python train.py --train_examples=195000 --crop_scale_min=1 --num_classes=31 --channel_attention="se" --stem="deep" --residual_init="zero_last" --optimizer="normuon" --lr=0.016 --momentum=0.95 --steps=14300 --batch_size=128 --epochs=9.4 --final_lr_fraction=0.05 --warmup_steps=710
Rows from block 15 of a small image classifier, named by matrix and row number. Rows with one number belong to one channel. Each number is 128 + 32 x the weight over its row's rms, rounded and kept within 0 to 255. All counts start at 0. Numbers have three digits each.
After each channel's rows are labels from the 100 images, of 14976, where the channel reaches its highest value: "strongest on" is what is common among them. Only what is clearly more common there than usual is listed. The data: procedural textures in two colours, tilted and lit. In brackets: how many of the 100.
# convs1: grouped (16 groups) 3x3 conv (model.blocks.15.convs.1.weight, 256x16x3x3, each kernel summed), inputs within the group 0-15
# convs2: expand pointwise conv (model.blocks.15.convs.2.weight, 256x256x1x1, transposed), outputs 0-63

convs1.42:148075156139057088070134120129097132151146145141
convs2.42:105117112086103174138165173158153128168178136062181152122111193168068094139114134040134079108128122175126181200087127144160057100094100120181135159103112102104141089075089111155171160083089107
strongest on: camouflage (63)

convs1.214:148132093155128147166075118058132152172134087117
convs2.214:164131105110151180157107069160113089136120153130109071111101129108121072129178139093137088146129132095113109152157135090114173101128101151110115084213070122130109127129100108132082113173066140
strongest on: coarse scale (65); mosaic (56); diamond (38)

convs1.44:143100164109118172112149168128208144103154116094
convs2.44:126124107076103137131139108006114139107150161163122133088128180114144128128137163143165126151114119092154110097160150129140118196139108114146136053094148147124142138120106105159134113185095134
strongest on: coarse scale (78); checkered (37)

convs1.110:129060148146117123148096092142123084152155132059
convs2.110:125123154133058146139115150125106100127091136143177140133137172122110134122125124102068089164187127156064201095143135123156151135172192131173180122144100146147100132162121111066094141148171140
strongest on: coarse scale (69); labyrinth (36); marbled (27)

convs1.213:194104123149150146160117113087126124084189091139
convs2.213:126084146124072157167100139113193123151069103141146130147134160141130136145063192133105122116103106135053166111200130131139182142095185102155150168139117100136122120170189097111114140137058081
strongest on: coarse scale (71); honeycomb (29); cracked (27)

convs1.7:090175201105095113135155110119118094116093088138
convs2.7:194125107168160153090042194104106142203155157102197145070145173209123127148141134092151106144122147133116110109164087140107141092131117152129141140101129125140115125159084166169174137136077110
strongest on: spiral (66)

convs1.222:193130082107127109170135147079133114103181104150
convs2.222:165116105083145121138118101121143087135104171131144128124139078158135134092132174123134147081119154151041168068134146127125158081106163101132145144124138134136126145131196080142092135124140105
strongest on: coarse scale (67); spotted (26)

convs1.115:116099126083097105110074166108106098171150096084
convs2.115:154220124064097192085111119158099179130161093110107102178152169119190139165107154171165162114149092128161069174136130130082099182045142133104164106114139132155129120105090081119161098131053147
strongest on: veined (68)

convs1.164:106111102152163089171147102110156093188098169144
convs2.164:144130103119115164168165184100131133145131121119154155151179110118117126164137127106044118134052140073163130118105146120059132145105141104128034113123126095140095119107148081255144114102149115
strongest on: spiral (100)

convs1.253:075091097112081136091152097121071100105141115097
convs2.253:176051122093098125110097172183106072123082134126154136137114222127165102116198145162124111125141175124111105056081100156190126087102117116121120100113159084134140104128130133096089096094074180
strongest on: coarse scale (75)

convs1.217:123141088134141167156089146048087131148103122096
convs2.217:146189109122154158168123106088107128043153146123122121157132160186108113098162161114103109124109146172127181108157142053118154074154128139108151098174058105144092153194067119085135129158102221
strongest on: coarse scale (68); mosaic (51); diamond (44)

convs1.126:088126139110172135121131106080060149162162090102
convs2.126:155105125102107108114148112133137129177146137116106145098109094148120149106163126116122086105132128175117132139098122161182079113138129124095116122121146174171132103142115086123114112169167116
strongest on: wood (63)

convs1.183:153171127094147145075116144126167163090127066102
convs2.183:136145107107128136111128115169121124137146014133130129129073142143137196079097140112139130086136107140168113085138137152167171085094124208117140116143161154106061109133140093073107142104129106
strongest on: veined (89)

convs1.102:168114087094094107113133093141130086137136113048
convs2.102:124134116126190104193218132148213131158116147106094118164132159106230104118140161098131102109111147132083158199099121114129110205155114125133176148146158101132109134109100122128155127126111115
strongest on: coarse scale (62); labyrinth (52)

convs1.211:082127110117082151116103110141141158165046110108
convs2.211:166175152115153112153136104133119127105109180058124090131084150122134082091171097079089138100213127102149152126161121147139125108114134107097123197157109116142172125164097128176097046154125127
strongest on: coarse scale (72); mosaic (61); diamond (35)

convs1.209:084156062143091140137118088098127141137142093072
convs2.209:173156118146157066121136131141122138115106107096080095143089153153087153149115136173134111171185159142187086098139106146096134151176114148157095086174075133059096121146093113123046174135082092
strongest on: coarse scale (75); diamond (66); mosaic (31)

convs1.10:075049089157097094116094109109139138117130149136
convs2.10:079077130178128077108092074206135187167139109174128146177117170082121208127160104166159143138131118137119135118168155103135117107129113183137157117146135150139146082117135120076156152134092119
strongest on: coarse scale (76); dotted (65); woven (31)

convs1.33:083094165111166074172085171134127139117132157105
convs2.33:111117255201101107119118121121177149063124148124073112134170086164093138156099123086131171106092160126177146129137169134100125099182160078063154167088125102096143169114156106116150152147103109
strongest on: marbled (67); furry (26)

convs1.2:192171132163175160093081149112112116103127134100
convs2.2:162176082146105188102166122089091086129136129109142110098117126140093150138147094053056152150133139056117127161135123131071145072123141129116108095196120149109131139108106103149136114123132179
strongest on: spiral (98)

convs1.78:163085098109091089161128097098109151094096079100
convs2.78:110195130147099147077118129128101131139143157174151188089157156150136115119083095108160151147172122105107127116118064143114098135222129083180136160094193118109127146115157100130158174151160137
strongest on: marbled (63); wood (33)

convs1.221:105163092136147119156131075099127107106213114130
convs2.221:098118108126168131106164162163130135134161132135149129121117150096078109102142126069124091115164171134159154166123150128143175144112159143153122096109162177139128088126175144106187120130139133
strongest on: coarse scale (77); marbled (25)

convs1.135:141155112184108102184181098155103121124131180134
convs2.135:139082107109121119141155145087143110129159196088097189152182155132112129148145128104121149113151121149145206120141117123115134142106168162141160130142177119150129118138129102127114165117092171
strongest on: mosaic (85)

convs1.215:136138097165117135162090134059136156188116111090
convs2.215:150137152096096114136139081108138107153149149124168081107167124126103124129155157116099085162101176157119147090122103083140164129156093131151143114224040152152135128139114109100056130151077212
strongest on: coarse scale (75); mosaic (57); diamond (33)

convs1.19:129149128163099204084136121090103131119088173111
convs2.19:146173138094124112096150152114125098143101149143131159091143076137104116110126111080143188148095110080126159138111182163133130126114075147097133126165123144116132174110113144115149197111095152
strongest on: spiral (56); camouflage (42)

convs1.26:096173126125071124174134147130111124142072186103
convs2.26:193119188113093143069175161097175117130059136107067104154119162114167105057164067075137136137093120134026133161157174084140155175136117087097151139128154127127092116135141105138108044113164077
strongest on: spiral (85)

convs1.216:095137104157101140151067084098160148150120097074
convs2.216:131170113202096052138132115169115138095128130122088092147158154146132145157126134163082151088096120110145094226115146079138151136146104136085113204137056162111142122120148075090079134100102130
strongest on: coarse scale (77); diamond (68); mosaic (30)

convs1.206:094100167112143186193111083106124118131104092131
convs2.206:091089129133137126123181164144080136099091126118135149143131114134157109111131108148110138094150104149084145101130142134098075145156137130180134119098135130074107074098129082157063107120050132
strongest on: coarse scale (60); cloudy (26)

convs1.179:135174089147085182110099139104102092098120131181
convs2.179:195084122118126088121155145062134112154100127133110114065121109144117077158139137159236114170133147151120003172111153123064170129098120100153041080139144165138155125079160119218100102112170161
strongest on: spiral (80)

convs1.187:134134109103161137111065123105207143093122101098
convs2.187:128145167146129166110114098183127175140119122091160116091080104129103150118171186174144124092112113154169124143104113061096110181110142154123107091103096115119114165132126177165119080112135099
strongest on: veined (86)

convs1.252:119097117097109152105188082061092119132100135113
convs2.252:115118140149097166144121131136142141126161199128149142180101124130159139017125105225120124058171122178115067085030106113143134163103090116160136144113133139145121126154111140094091120086120145
strongest on: coarse scale (65); wood (43); scaly (32)

convs1.226:080133182112144167072135127097117093087090117149
convs2.226:152133121149142152143077159175177181122113135130160140128045158096183135152133108107144153182151081092144085093119159114141238143076170084139135080172153089130115097170095119076116170115156152
strongest on: coarse scale (60); labyrinth (54)

convs1.120:140102104127086104088065164168101109115153084110
convs2.120:095184080163162109092147075119096150102133178086111117175194117137182133120113088131103098140138132105118144160080145143154127079091049160196142149055105148119088117125099150192098188145153150
strongest on: veined (39)

convs1.45:086114154124142086164084163118124133141089166065
convs2.45:115207208147116095090105107152152151000125101116079088170113123119094163153139125130101126075078126129088118091098136133078148118146216104058144125080155136038131157069155116087110171170143134
strongest on: marbled (67)

convs1.21:139110098130161109100075147121089069142097071121
convs2.21:132177111080077126128108140149119155087181130152113132105103087106099117089171136114144097168123133163125126145128126147175081115074078142114099118102154135038144095076097104126114080108157127
strongest on: coarse scale (60); studded (53)

convs1.131:136213172140121123188156118144134130136114164151
convs2.131:122076113123108148140146167134156078082103152123082168120153151189146114130134130173170089101149094152145155099120133134119113100134049103173132151179163092113140133158143125107094196138062138
strongest on: mosaic (80)

convs1.114:103117119085096107129072135098091104126169086077
convs2.114:115197116078133171161131157162090174166063067083129137164146120137123110048129160138143123143083079126126125129151118190079126151085140111073127165126083084160165087143083051120113105104053163
strongest on: wood (60); scaly (37)

convs1.16:142090094123190090170103144115172082102148138144
convs2.16:093126147150152106119162082096132151094185130071139182110194152069130102125111135072106134094144165078143166140072106117115084073106115111161090170074169123095121079142139135184130130064094084
strongest on: spiral (100)

convs1.223:148107086158116136166076143081150163191131117112
convs2.223:148147104153094110128087132050112145171188114063127119074130125195080144115166110110140120105060157146156144115112116044124117148112139058130157147164092111144093124134083119127102103151075176
strongest on: coarse scale (76); diamond (53); mosaic (43)

convs1.34:102107139131067193106103127113076110117112176115
convs2.34:136099134090095174119097160117125135183157138155156155145170145134170170093169195026157109099090089147147137111091115128124125121116165115117110135187134133136082156111150155142162122073062153
strongest on: mosaic (78)

convs1.5:180122144122173120114085146100174141082123106072
convs2.5:127145149144108147093118151086132137117139138115069095072144146092143137104114117139116135170143092054143191138126142138053120086111100099086092098189146146140111206204110121175150152107158151
strongest on: spiral (98)